Rows from block 7 of the text decoder, named by matrix and row number. Rows with one number belong to one attention dimension. Each number is 500 + 40 x the weight over its row's rms, rounded and kept within 0 to 999. All counts start at 0. Numbers have three digits each. After the name is the row's rms in percent of the matrix's.
# q: attention query, key and value (stacked) (decoder.blocks.7.attn.qkv.weight, 1152x384, the q third), inputs 0-63
# k: attention query, key and value (stacked) (decoder.blocks.7.attn.qkv.weight, 1152x384, the k third), inputs 0-63
q.6 113:500500542500500463570500500445500500545500500500500500500500500500500559500500500493500500500500437500500500441453500500500500500621500500500500500574500500438463500500500500500500500437500500
q.7 102:500561500500500386500511372542500500598500500588500500500484367463500500358500500500500500605500558490358500500518456500500500396399500500500500532500459500563570500500509500500500500500555500
q.8 092:500500500500478500500490473565500500500583500500500500500500500660500542500500500500500486444500500594500500500500500500500500489500596500500500545500500500612500500459336536527602500532500500
q.9 105:500500500500500500500484500500622500525500422453500407500500594439500533554500682500500500500500500500500500430573422500500526500500500376414500461500500404500500500500500500500575500605500500
q.10 101:500500500500437500500500500500500622500500500500386500500500500440476629500500500373500532500500500414500500500471500500380500500500500500500500427500544500500500500500500387500500500500500500
q.11 095:557527444432500500500367500500500499500500500535446500500500610500445500500500500500500401500500451565593500500424559500500500500472500521500500500500500500500414500500500447500500500500500500
q.12 093:500500500609552500500500519500500500500500500500433500500500500410498500500500500528500434457500500531500536500500500500500500500456500500500500448500561500500500500500524500492500595500500500
q.13 096:500500500619418454500500500500596500437500500597540414555492500577500500500500500500500500608582500500579586448500500500500611500500500418500500580500505500500500607500500545384387500500502430
q.14 092:500555500500500500486500500500500571500500500500367500500500392500500500500500500500500500400500500500500500500500500500500500526395439522500500500500500420500500500500500500441500500498562500
q.15 082:500500500496500610500500576500500500500500500500442500500500500500500500500500500500409500543500500465500500500500500515500598500500500500500390500500500500500408385500471557500569573500500500
q.16 098:500478500500408500500500500624570546500500500500500500449500500500500500510500500500500500500448403500500500578500632449402605500500500500500500500500454500500500583500447500500500518564500500
q.17 103:500500500361586500533544500500500500602508500500500553500500429500500500500590500565500500500500500500500500500523500428500487500500500500500500440500620500500500500500438586516585500500500500
q.18 110:500456500500514500500500500500500500583500500582570500500500500500500500500417500500390500500500500500500588500500500500500575500500500521500500500570427500576634500500500500500507500500604410
q.19 102:500500500500561569551500500500558500500500500463500536500585500500478381612475500464500500500500422500540500500500500500500500500554500500500551601500500500500500500500500509563587500447500500
q.20 102:542508500405499463500500500500500584500500500500500500398500500567500500500500589539500500500500500533500500500500597500394500500500500500500444415500500500500500500500500500574500500500500536
q.21 100:500500500490500500642500500455485500500500407526500500500500434500448500500500500500500500501500500500590500500500500500500500500595500500431444425564500551631474500500542500500500500500566500
q.22 101:500500500500500500500500500500500455500500355500500500450500537458500500500500500500500500500500500500500578500488500500500515500522593500478500500374500500500619500500500535500500439481500500
q.23 103:398500500500500500558500500569500394500500573415500573500500598500440541500500500456500500500500472541500500411500702591500559428500573500500500530500500500500500469500500500574500500500500500
q.24 099:500500575598500500590500471500542452432500500417500500500500500392500500547526572500500500500373544500500500500500539500500500500508500581438500539500500602500550500500500500500500500500500500
q.25 104:323500441500500542560500569500500500500500500500500500534542575500409500500500500500500500500500500500500500500500500500464500500500500513500500500500500500542500500500500500602500551500500500
q.26 095:443500500500472500375500500500500462592627500449500500500500500447553500481500500500500500490500613439500590500500500500500553428500500500500510696634500500500500500500500548500591500500500500
q.27 095:498500563500500500441500553500500500500595624500500519500388500550500467500500500500500500481578500500500404376500548500442518521500581500500500500500402446608500500500609500412500500500500500
q.28 096:427371549500500403557500583500500424500500500500500500500500500443500500500441500500500517500383500402500500366500500500500500441500500401500500500418500500533500460500500500500500500562500616
q.29 102:500500500539500500500500500500500500547500535517500430500500500500500412500500575591500500500500425500500531500500500500500458500500428410500500500500500490500372500500414540500500500571335500
q.30 104:500500605500500500500500500500500500500558500496371500500500500500500500500500500605500500500500500500500566431604588500437530500500500500500500547500642594573500460500500500454500500500407456
q.31 090:566500500500500571500539500500500370511500500500500500500500500500500500500500500500500500576500431500500438500581500500500500461529500500500593500500500500500470500500500500563500500396500500
q.32 091:500500563500500500500500450500454610500500466500563500500500500443500449500500447500500500500563494500500466500500525500500500556514500500500604500500356500500500500452433500416439500583500500
q.33 107:500423461500500534500500428500500500500592500500500500500500500574500487500500500500584364500500500500445434500500565470470500404500500500456500500520447477500565500500500524581500500500500551
q.34 103:500586500500500500500500500500500500500592500365468500500398500500484454500541500500379500500500500500500500500500436432547500460500500500500500500500449500577438500500500500500511500500500553
q.35 094:500596500500500628500500555500500500500500391564500500531475500500500456500500500397513519520500500500500500500500543489500500500622538500415500500500500452614541500335500500549500500500500551
q.36 097:500500500449500500500500500500500500434500500360500410500434563500500500500500500500500500500500488500500500500455500500500482500460500500500500500500703500500500500500500500500554593500500500
q.37 102:500500500500520500569460500500441500500500500500500500500468500448500500500500500500500409556500500500398500500500500504500568572500500649500500414500500500500500578526500500500500500455500500
q.38 099:500500500500466500463609500554500500486500500474555500601500384500500500500500500509576596500500500500500500500500577432500473600500500500500500500500500500500514500500543500571500500533500500
q.39 096:546500520500500500500573465500500500500500500500500500500477519413450500500500500500500500500500500500500500535394425500484367474488359500500500500411420500445500500500489500500500500500425500
q.40 100:500454450495500377500500500500488500500500500377500463500500500500500589500500554500500500504500500428500554563546500500630482500500500500500500441500500500500388500500500500500500500500500500
q.41 095:500500500500500548500500500500500402500500500436500415500500500533500500467500427565427500500540451500500510500500500500554500500500500500580500479449562569500666500500513500500500500500500500
q.42 090:500500500500549500500500500500405513500500500500536500500500500381500500500407478500462500500500496537458500434500500562604500500623500608433500500500500500500500454500500500500585500500500553
q.43 097:478500500500500500500500466500500500500500526500589500500500426500589500354500500500500500500500500500500455500380407507501500432584611500500500500500616500500483516500500500500512500500642500
q.44 108:500500579500548500500435397500500500500500500554500500443500500500500562500500395397500500528500500500467500500516500500513500602505500500500392500500443500500500543500500500500650500500500439
q.45 086:500500500500408663500500500500500500500547500417516500483500375500483500433605500500500500499346500500432500500538500500500500500500500500500500500500500500549500500500500500500584500500500500
q.46 104:500500545549451500500555500500547375446500597500427500500500500500500500500500565500500500500574500500500500556500500465436583544500500500533627500500592500489500500500500500500537599444533520
q.47 099:500487500500500500500500500500500500500500500437500500500556500586500450500500500500500500500635597500500567500500500614500629500520500500461603500500516500576500500500404500463396500500572488
q.48 104:496500500500534500500500500500500500500477500500500500528500500500500500500500500500474500500491500588500500500500500500500500500557500500500500500500446500588500556540500523500500500500500404
q.49 098:493614500500514453500500500500500442500498500500500500500500500500500616500541500466500500595500500463500462500500500461500500500500581500500500500500500500500500500500563500500464593500500500
q.50 087:500587500500500409500481500427500500500500500500500500551500500366500500500495500500571500500500500500470500440500500335440500500500500500500500500500500500500500500500500473500500533500437500
q.51 106:500500500500500500500568500500500500590500484500397500500500383539550500500500500568596500500500583500500500500618500426527500488500500500500500500500500435500500500417500500500500500471556500
q.52 099:500500500500500590500500500500500459567500500549500552500500454500500500500500500500592415386500570500339500500500500500500500482500500500500596500500439500518394500479500500500500624608497500
q.53 103:500500500500471529469500500500500448435441500520463500500500431500458500405500613500500500500500500538471500576500526500443535500500500500500500562500500500500500500500391465500500500500500500
q.54 103:500500500518436500500482500500500500500500500500561500500426500500500500500381548500500528500500500500567500500500500500500500500500518500508500500500500450500500500345500500500500442481500500
q.55 100:500500500500500452500500429500500500500500500500500500500532500500500541500538500500464511500368576500500500367517500500500500500500500500500500500500575533500500552500655544500500500500464500
q.56 096:500500523500500500500553500500430456500500490500500407500500533500593500500500500500500447500419558400500415500455435500463500500526480439500527500622500500500500500610644458462500500500407383
q.57 098:404500500500500500412500500375500559500500500500500500500500556500500449500500500544500500500500500580500500471419426500500500500411500500500500500540560500443500500500599447500500500524500493
q.58 102:500500500500500607446423500442465500500401500500500500500500500560500500500440431403500435456500449500500500455500545500500500500500613500500545590500500500500500500500500500500394500500500500
q.59 092:424611500500500376500556532500500500500500500500500500500500429500500500377500500500500500500500500460362500500500500500500621500500541481500500407500488500500500500500500475500500500500500500
q.60 104:500500431523500500500494474500500378500500500500476500500546500500500430500500566500500500500655418500500500500500500587500500545500500496470500580500500450500497500593500500443500500504416500
q.61 096:500500500587500500500500500500492433500500500500500500500500500500500500500500500500500500500493500471467544500435500454500500500500427500500500500500500500500500477500384550403545471500548595
q.62 090:500500500500358584500500396500600380500500500500500500500500500500396500500500560500500500634579500461530500500500500500500500500500500500500500500500500442500500362500500500557500500500500500
q.63 096:579500455500500603500500500500500500452510500500500500500500500500500500500544500500573480500500422486500500500588500500425500362576380500500648561500500500500500500533500500500500500500500500
q.64 100:449500447500543500501601458500500500552500500529474500500500500500567500500500500500500535500500500500500500544500500417500464500500500426558500500500614500577440500500500500500403484500526500
q.65 095:421412500500500528389500500500432545500487500500500500431549500500500500369500451605532434452580500630500500500500500436475500500500500500441500500502526449500444500500500500500500500500537573
q.66 094:500500625562374500500500500500500405500500426500500500500401500500543500564554493500500500500500500441500338460500532500500613500500401535633500500427500500500500500583614500500359500500461500
q.67 113:444500500500500500576500413500500500500562500500500500500500500500500500426500500500576564384572507500500386419500500500555500500500571460500500500500500474500628500500500500458590500500500500
q.68 101:500500423500538500500500456500496500500466500500500500631500589500601377500500500575500500500500500500500500619500500500456455500500582500477440459500500500359500429448535500500500500500500500
q.69 085:500500500500500489500578500500500397500537542500500500472500578500500522397500500550430601500500500391500500563500500396500500500500474520500511500491511500369500500500500500500500500500582500
q.70 101:500500500402500500568500500500500500500500500500500552500500500500500500449500500500500500611446500500572394500500500500500645500551400500621500500500500500458569500500500500500500594449500475
q.71 102:500500549407399551500500500623500562500500502437500500500500500582440500500500500471500500500500500500430565500500500500500538500500472610500500500500500500500500500500500338430413500578500468
q.72 096:500455500500596500500472500500554500500500500500500500500594403500500500500500500500561549500500500500500642500411500500452500500500500544535500530500500447500558500500500585500500539456500500
q.73 099:500516500500500500500619500500500500500500500566500500518431500500500554414500595429468500359548500500500500500484500500451436500512400500473500500500499375445500500500500500521500458500500541
q.74 096:500500589423500500454500500500500500576442493500500500500500500500500500500500448500397500500500500500500500500500500500500500500500500500500562500500500500500549500500500472500500500500569500
q.75 100:398500562553500500500500500500500500500530500556423500500500500547492500500478500572500500500500532610500500404500500564533500500452471414500533500500555431500500517500500500500500653500404500
q.76 104:500500500500500500533366450500556473407500500500586500500500500500475513500500496587571500500435433545500500506432500620519500500457500500563560558500500626500500500500500500529500571500500500
q.77 093:500500500500558608421500606500488500500500500481500500500554500478500500441463500500500500500500579463500500622500500500500500474500500500500373500500500500420500500522500625433500500500500500
q.78 092:537474464500500500577500500500500500421500600500579449500500581571500500500500500500500500500500455500500500500500500500500592500507500500500500500500500578500500500612500442543500500452500500
q.79 097:452500462500500500500500500500553588500500657597500500431500500500500500500500500451500500500500500500500636393500500500500354500500500429500500500500500572500500500505500500500500464500500500
q.80 100:500500417500571500558452500605484500500500500500500392458500582500500500500500500500500500500500358500500500500500500500500500500500500500402441490605500573500500500500471500500500581500500500
q.81 107:500500526500578546500500500379391500500500500469500500500601500431500472500500500383500500389439459500500500518657537500500441500459500500533554500500463477500500500552500500500542500614500458
q.82 093:500500500500500500500442500500436500500500475500500626500500500500500425500500500500434500561500403500500500500429396500565439500530500500500500472551500500568500500500500500500500500500500571
q.83 104:500500615500430640541426500500500500500500500546500500500500586500500500452500550500500484500460421500500500539500500500543500500500500500500500500434500500500451500500500625478500477519486500
q.84 092:500379500500500554500500500500500500500614500589538500551500500500572500500500500500519500500500500500507377500430500500565500500500500500324440500451568588500500500500500452570549500376500500
q.85 095:500500429414454551358500500500500500566567562500519500500500500631562500500500505500500538500500500571500500500500500500500500500476431500500405496500476459320416500500614561552500500500500591
q.86 091:500500500500500500500500500500480500465384500500500500500500500500500500500448514622500500500386500500461500500567500416500500500500500500609500500500500608567559500500500500500500500500500500
q.87 108:500500500500528500455500500565500500500500526621500500500596500433500399502500515500500500500500500500452500396500500500500500500500500552500500500500500500500500444500500500410500500500500500
q.88 099:500500500543639500612482500460500459572600553500500500500500500590500500500500500449500500500500405500500538500500500500356500409500584500466500500500500500500421500500488500500500500500500500
q.89 094:500531553413500500500500500500500500500500600500569500500583500500622377500500479500500500577500500500500500376500500500500500500500500500500582449500529500500500395500500500500500500500522500
q.90 100:500500500500609500500500581543500632500500500500534500500456460500437500516500500500500500500500411500500471500437500500500500500500476628500595581500569500500600500500480439500500500500500500
q.91 103:500500500500500500438558500451500500383500500500508500653500500500500500500537500500500472456493500500500500582521500500500500538500500544500563500500449500500500500500500500500500500500500500
q.92 098:453500500500500500549500500500387579500500500500500500500500500500500500500500500535500500500500500500500500500500500446500500500540500522500500500500500550500500500404500500526500500500500500
q.93 096:427540500500614500573500363598500500500500500500512552500500500500500555458500500500482500500445569553439465500500500500500500500500500589500500500397500500574462398500500500500500500500500500
q.94 106:500500500536500652500500500577500579500591500500453500500548500500500511500500562500500500500500500539500500500500500500571500500500500500500500440500440500608500500500500500466500500500500463
q.95 090:500500420500500500500500500500500500410500500500500500500500500500456435500500500500482500500500442500479500500500512500500592500500441500500459500500500500500500500500500500500461581500500500
q.96 092:620428500578524541508500424500500553433500500500500500500548500435500500521500500607500536500556465500500500500449500500500500500500500500500519500500500500500500500500500500500500500449581500
q.97 111:500500438500500618521500427500519500455562500446500500500530500443500445544403500500500500500525490500575500453500500416425500500468573454500500583435531389418531526500500500500641500581500564
q.98 103:416500500500500500531500525588500566500464567450528500548500375581500500500500500500500500486500500500500500500508500500500500500500500594500500500500500500500467500500500500500415500500500562
q.99 091:500543500535597500500455500500434500500500500429500384500500500500500500500500500500500500500468500500500529576500500500500500500500500500500500500582487500388500500500500500500500500500500500
q.100 098:500579500539537500500603500601500500477500559455570434500500485500576500458500380500432500500445500500500414500500500500500583500500500511500506468500500500500500432606500416500535500540500500
q.101 103:408500500623500500500500500448500498500455577500513500500428500500571500567478500373500500500418500500500501500500500500477500325601630539447489500500500500474500604531500640496500426500500500
q.102 093:500500518500500500500500500469508500571500529500500500500393500456500512500500500565500500500500610530500530500500442500500500500500500500411382500500500500500447453500500500500500500474500500
q.103 101:567500558428500500500441500500500500500500500500473500500500500410406500560500475500450500426500500514582568500500500513444553500318500462500467500500447396500500500480465602500500386361500500
k.6 095:589500500500500472500500500500500624500500500500500500500479556500500578604500500445500500500500500500469449436500500412500500500500461500398436434500500500500500581500500500514500500406500449
k.7 100:500500463464500500500500500500500500500500500500500500567586500500500387501592500447500500500500500416500500500500500500500399458500500562500412500411500468500411500500582401500500440474500467
k.8 099:500500466500500500491500418500547500411500500500439500550613500595500500500500500500500528500500500426500500500500456500458472500500500500500500500500500500453500500500500500500500604500440500
k.9 094:500500438500431500500500500581404500500500500500500547408436475591500500569500500500500510585500500500500500500485538500478500500500500560500500461500585500500567500500448500500500500500500500
k.10 097:459500500500500500500500500567500579500500500500518500577563500500500552537500500402603500423500500500500436500500500500500498500500500353500453500574423500500500500448500578500500500500500395
k.11 097:500500500434500500500500530440500500500500500421594572500500500601576464500549523500500500612386500500470500500622500500524500500603500500500467500500500500460478561500500500500500417500500500
k.12 086:449439419599500573439500500500500500528500500389547500428500500429500500528500500500500500500500500500500594500500428500500525500500633525500500444500500500586427500500500500500500536500500500
k.13 097:500558500500500500502500413500500500500500500500435500500500500500500500500500591500500457500466428465500500500500500500500500500500500500463500500500500500500500500557500500500394402500470500
k.14 103:500500500440429500500500567500500464540630500500500441500500500486500500500446434500536500500545570638500500500576500498500500500500500426560546516500500500514500500500517500474500500373444500
k.15 100:500464500500500500500579500435500500500500562559546598500500500500500500500500474500500553500500540500500573500500500580470500402460500500500500500500500500500500500500500500500500500500500500
k.16 100:494500500500500500500500500500600500502500500482500456452585427500500500500603594564555500500500500500500500500500500500500541500500457500500500500500500500500500500500500597456565500500426500
k.17 091:432419500500500500500500500500451500500532500500500500500500500500500500500500500463500500368508500500500500500517500500500500486500500500500500449500545394500500500500500500500500500437500500
k.18 101:500500500500500500500500500500556500508500500500500500500500500374500427500500500376577387500500500463533500607388500500500500524500500447500500500500518550500500500500573500597500569413498447
k.19 096:626500446500500500425500501500394500500500500539542464500454500453548606611500500500521500500500500500500560500500500500500500500500500444500500423500500500444558500500500500500500500500500500
k.20 090:464383500370500500500493500500500500500500500584500500500500500500500500500500595580566571500444500500500500500427577500500451467500500573500556500420500500500500500500500500500500500484500500
k.21 100:453500500495500500500500587426555500500500500570500359500454500573500500500500500556453428500500365500500500500500433500500500610500493500500500476610500500500500500500500500500500500500420500
k.22 108:500500409546500449500500500563500500538467494500464500500500500500500500373500500500500500500500500504500500500500500508500423500500533500475500502500500440451479500500500414500377500500436520
k.23 101:500439500461553439631500500500583500500500500500500500428448597533500500500500500500503450471500587500500500500500500500500500500500439500500500500500500500500598500500500500500500500468441500
k.24 107:500500500559436500584500500500500500500500500500500529500603500500551500500500500500500500500500625500500500500500500500500582500541500530500500500500500437500500400500573585500500500500545500
k.25 097:530500500500500500500500500500500426500500350500552500554437500500500500500410500500500500500500532500434500500546500500500449500418610500500501500578421500500500500500500500628529500500500500
k.26 109:581500500500500443500500500500557500500500500500500500586500500500500500500524432500500500500500500500500500500500500500453500500500500533500500500539500588500500512500500500500500434458560500
k.27 105:500497566500500500495566500500391441500500500500500500473463497467500500500465500500500500595500500500500500500500500518552525422448500500500500500500500454500500500500500534500590500500610500
k.28 100:402500500500500500500500500500500500500500500500574500500500500505500417500500500461500489500500500551500500500500500500500500500500500374500427500500577500500500500500361500500500500500500500
k.29 101:500500579500500500500500500509420592500547500428500567500500500500518453500404500500433500443500500462500500500500536500500500500560500444500500446401623436500500500500500500577500500500442500
k.30 088:500500500500500500483501500500500500500500500604441438500639603500577500500500500500500444450500500500430477500563500500500407500500500500500500500500500500456500500612500500500500546500451544
k.31 099:500500500500500500500500438436479500603500530500500500444450500500548500500613500611370500500463608594500436500500589500500500500518555392406500500500500500500451484574500500440500500492500489
k.32 092:500500507500500500500500420500536500500500424500500540458500436500500506500372605429500500500500499500500500500500439500457500500500500500500500500500500500500500578500445500500409500500500500
k.33 098:500531639392429500500500500500500500496500500518500500500500431500592391580464500500500500500500500500500500650500500500500500500500500500500500539500500500500445500500451606500500500498500500
k.34 109:500500427500500500481500587500500500569500500500500500500500500500500500476440592500500483500463500470447500500500500500500500500538500500500500502500518500500500500547500416500500404500500500
k.35 096:500500500500500500500628499500500500500500485500500500500500538500500500500500500500500500500500500500500644500500565500551500614500500500500500500500460500500500417500500551500500500500500602
k.36 101:500536500390497500500500533500549500429500500500500500507500500500500500500500500500500500500500500496500500610414496500500534500477440632500500500442554500500500500500500500500500500455500500
k.37 109:500411500427500483500500567500500500437607500379444500500500500500514500591500568500500618455500500510541500500500500388585500536500500500500500500496500500537500469592500500500500586576500500
k.38 105:501500500533500500513500426500500500500500515500500478500576500500500535500579500500537500500595500513500460500585456466500500500438537571500500500500443500509500595500500500500588524451500500
k.39 103:440500500500420483560500500500673500500406436500500500500553500500500500500500500500563442500500500500401440500500500516500431500500500553500548500594500423500500627469514500423500500500500500
k.40 102:500480592500500500500500500500500397500500402500500500500500421500500500500500593500500561500500275500552500500500500500544500500500500500500500500376515446500567560500390500500500500500500500
k.41 102:500500500500500500500548500500500500500500500595413500479500500397500500500500500500465500500510500427500500500500583419500486500500407500500500500500500500500458500500570500475500500500500500
k.42 103:500500500500500500500500500500438500562500500476500442500500500455500500500500476500500538522500500549599500595500500480500500500500500500410500500500500500524500500500609500500500500500644500
k.43 103:500436500488500500500500416500500500500500442549408500500500500500500500530500500500500467560500432500500422618565455500500436500500500500500500500500376500418500441390500500551500561417500375
k.44 098:500500486500479500500456570500472500510500593500426500579500500500514500621500500500500500500500500500500500500500500500500500500418444505500500500500412535500482500500557500500500500591500500
k.45 092:500626500467555500369500500500500500500630576417500500567500408500500500500500500500459500500490500500449446500500580470500500500500606500500500500462500589500500615500428500500524500500500500
k.46 096:500500500414500442614456571559500500500500500500445500500500500507524435500500500584500500500500372500500500476500500500500500500500500500566500455543500454599500500500521500500541500500500474
k.47 108:456500500500558388370500514468500475500500500500502500489500500531443603500587500500370561500500500500542500500500580500500500500500589500500500458601500500500500546528483500500381500500500570
k.48 103:548523586510446477500500500500500500500398500560500500500500500500460476634434479500500500500500500500500500460500500500500541500429507500500500468500500500447500500444500465500500500500500500
k.49 100:500500565422407485500500500653568500500500500500500500500500500500500500500500574500521436500500500500500500500500500500500500352542500441500500500500463500500500500500500500427592439546551558
k.50 103:500500500500500500500500462500500500413500500500611532500500527500635500500500424500500500500537500500500573500500537500509500500500500440500500500500500500500500500500500378500500500500500465
k.51 094:431500400500500500417500500500500500431500553500500527556500500530475500500418500451452500425500549500500500500663552500376500500500457500500500555497500500500526500398542461500614500500444578
k.52 105:500500573500442500463533450500500442443458607565377500574500500500500500418500500500500500528500500500500500500500500500500500500500535500500500500500500500500500500500579500500500500500500500
k.53 100:500500500500500411500500645500500512500500500500500532424500464500582500547500500500500500500500468500500424500500500500500500567500500456500447500422500451450495500500500500500500456499500500
k.54 110:395593500459490544500500392500371359500500500385542556459500500500388500500500500353434500567474500431500560583480500500500561547500500500500500500500500500500500526500500416500500500500429421
k.55 106:500500500500500452536568500447416500500583606500500500542500457393500500500500500500500500500393500500500564500500465500423500500587500500500500500500500497500500500500500500500500500500500500
k.56 091:500500500415540500500500500465500500500500500500479500500500500500500500450500500500500344470561500500530500424500500500500431500448500500594500500500500500500429521500500451500500500500500500
k.57 104:500420546522500538593518500414435592500500500500500500442500500500500500500500500500500500500429500400500500500500416500500500500500500581523500500555500500639500500500466500450500500454470500
k.58 099:448617591500500500394500500500500500500430500500500500500500500500500500500500500500500525500500500500500471500500500500430500500533500434455500500500500500352500447409534500463500500500500436
k.59 100:500500500500500584500380500500500500500585410573500500500500500500567500500500379500500500500471500500490500500500500500500500500500500500411500500500500567490500500500474500486575417500645463
k.60 098:500378526500500500500533500577500500439559500500500500500403500500500466500500442500431500500500588500601500500469500500500500495500500500389500500434500500500500500445500500430500440500448428
k.61 102:500500500500374500500500581500500469500500500500500500487500500500500500500500500500500500500500500518604500500500500500500500598500500500473500500500500500407500500421534565500500500500500500
k.62 101:500497541500450461500500420500575456408500500500572607500593500500588500431564500500500500500500500441500500500343500357500500576500472590500500500500500500500500459500548500500500500500535500
k.63 102:500500564507500500500485500500458500500396462500500455500500500500441602500500500500559500500500500436500415500500500573500439500500500410391420445500500500500500500500475411535500398530500500
k.64 108:500500475405500445500500500500500596500500405500500500392500500500468500390500417500411474539392500500500432500500500500500500500423398500500500500500500500500500500500500500500500500500500402
k.65 096:500414500500500500500500500500500500430542500500500500500500500443500584463500500524500392500500500500401500568500500500567557500538500500500500500500500500509500602500500500500500500453500500
k.66 097:500500500533500520500419500567500500393539500500555500500384500500425500500500500500547500587479500500500500500500500500458552500500544456500500500500535500500500500533616500417500439500500500
k.67 114:500557443566500500509500427454500500500500452492500500500500500500446549500437500500501500579500500500500447495500500500500500418500500436560500500500500500388500415500500500597500500500500500
k.68 102:500500527500500500500500500500500623500500500500500500500500500500500500426500500500500500500521500500500439487468500453613500500500500500428678500500500566575500500500500500500496500493500426
k.69 102:500500620500500464649500500491500500500587500465500500549500539500500500500500500500500411494500500576500500500500500593476500500500500500511500500500478500500500500500500500500574500500500500
k.70 105:494605500593500500500500583500500620500411500516500500500443500500500500500585500500500500500500500500500500500523500500500469500500457500398396500435396500500500449620609500500500500441500500
k.71 109:455500500500500500539500500500500570500500500500500500574500500500500500500500500500500477500436639500500500374500500398511538500500500500500500500500500500500500500500500507562538500500500500
k.72 105:471500500670500500531500532500500500500500624581500500500500500500500523554500500500500500500500500500498500500500500494575500500562500570500500500500401446500500500500500500610500450527500500
k.73 104:500500500500649559323500515500546500500500500432500500500500500539530500500500500500500614500395500500545500500500500500541500500500500500500500500457500500557500500500500500500500500462500500
k.74 097:475500547500500500500524500500500455442414500507481566500500427500500382500500500500574500406425475500414500576421500608500474500500500500500397500500556500500500548500500500588547500500500500
k.75 091:500500500500476649500500500581500404523500500500434500500500500500419500609500500500500500500561392500500367500568500500500500500500500500500500500500500500500554408500500500500500424500474582
k.76 103:500457500500528543629405403500546500500500445472500500500500500500385500554600608500500526500548500450546562590610500500500500450580435500500613500500561500483500500500500565389563500500500500
k.77 099:474500500685500420500500500500543500500500500546500500500500500500500500500612500500500500500532500500500547500500500500500500500500500500500500500585500500500500500500500500500500556500468500
k.78 088:500500500502500500556563491500500500500500500500641500500413500500500500500500500563500500500479500500547500500500500500500500425500500500590500500500500582623500500490500500500500500576500564
k.79 080:500500500500500500500500500500445500500321368436500500500571500500574500380500490500551500500430500464516500500500500572500580500500500500500500500500420465500500500500500500500500500500636500
k.80 088:500500546500500500480500500500500500500479500500500500495493500570500500410452608500500500500575500617446500500500527500500463500500500500500500609500500527500500500500500500607500500439500500
k.81 101:500418409500345500500500500607500500500500546594530500500500500500500500500440500418500500500500500500586500500500500500500500667645500500500500500548500500618390500500412500500500520487500500
k.82 095:500382500536500636500500500500500402500500621500500543500419500500500500500500500500500562500423500500500500500500500500500500500500500500500500500500500500500577592469500500532365500422500500
k.83 105:500500500610500500500500500450500626413422500500437500447500500500500567500500500500500500464500500540411500500554500500500500500500500500492583500500500500556500446463500500500555500500500551
k.84 107:500500532421500500500500500500500500500500500500500554500500500500536465458500435531500500500473398500500478500500500500500624500500500500500505567500500500500500500500558500500500393500564398
k.85 097:500500500441550405600500500570500500500500500500500371500500500500500500500500500550506500611563500562520500500500529500500500485647500500500509500500543500500500608500500384500500500500500500
k.86 097:500500500500476500500500500588446532500500500500500500500500500500500410500643500500500500500500373500500449417579500500361500500478500500500500438418500383432500500500500551500500500426500435
k.87 084:459500500500500515500500500500390500500463500500390600500407500500580500500500500650500500500548500435500500500500500500500500500500500500500500500500500500500500500500500500500500500500500500
k.88 097:500455500445500474455500500500432500500500500627500500588500500564500500500500500434500384500500500493500500500500500500500500560500500500588500500365500656552500500500589500500500500500539571
k.89 103:500477531500471500500500500568423500500541500415500513500609500500500500500500604538576608500500500500500463500500500500453500534582572500506500602500531500500659500429500500500500500500522438
k.90 099:500548386500500500500500500525500500569500500467500500500513500500500500500500500500500440500429500524394500481434500616500500500500500500500500460583500500500500590500500500500500500500424500
k.91 097:444500500572500500500500500500500445471500500500388500500500404500500500525436500500500500500468500500500542418500500500500500500582466417500438500500500500597500500500500500500425500500500456
k.92 107:500500567500481500421500500578372500500500500574500500500500500500443518401500466500507500500591396500500500500500500500500500500500446500498500500500500500500587500500500500500500500448500500
k.93 098:493500500500500500500500500500417681500500546480500500500425500500500500500500500500500500500500500500500500500500500500500500500500500500500500601500500556552500500449500500525500500500569513
k.94 097:500500602500500500500500500538500500500500500500500500500500519500500500500500500500500500500421500500486500500500500500500500500500500500500500500500500500355500500589500579466638500500500500
k.95 103:500500500500500500500500500500500500532500500500500551500491500543500607469500500475500500500500500500500500500500500433500500643411646545564500500500491500574500393615566500500500500500500500
k.96 097:500500578500621500500500500500565500600500500500497500500500500530500418500500590493500487500500500500500500634402500443500500500500500500595500500500463500500500443568405500500452500500442500
k.97 104:500500500500526543619513545456500500573505500500500434500500577500598393500500500500500500404500561500500500500500488476500500500500500500542500591525455500500434395500500500500500554453500397
k.98 103:500500500477500514500500500458500500563386500500500474500612444500500500500401417500500500559500500500500500500500500355500444463500384536500500500500500500500500500500500500440500500500510488
k.99 090:500500500500319500500500500500500500500575500500500500500500500558500443500381500500500500500500500614500561500500500500500583485500311500500500500500539500500500597500500500589522500500500500
k.100 106:500546430500500590500452500450500478560500500500500500500500550537430500538500500545500500500500500500500500500504532500500500500642500500466500500500500500500500574500500500500556500500373500
k.101 095:545466500500500445599500500396500500500489500500500372516500500584500500500500500500500586500500500500500500442500500459450500458500500500410500533500500500500624572500500576500515500500500500
k.102 103:500500524500500500500500500500500500500542412500500500500431500500481500584500500500625557500500500500550383551456566500570500500469559500500500482563500500500500471500500500500455585500500500
k.103 092:500500413500544500558347500500500500500500575500500500533358500527500500500500533500500500500555500500500500500500389500500604500437472500500608500446500500500500500500500500500500562420500500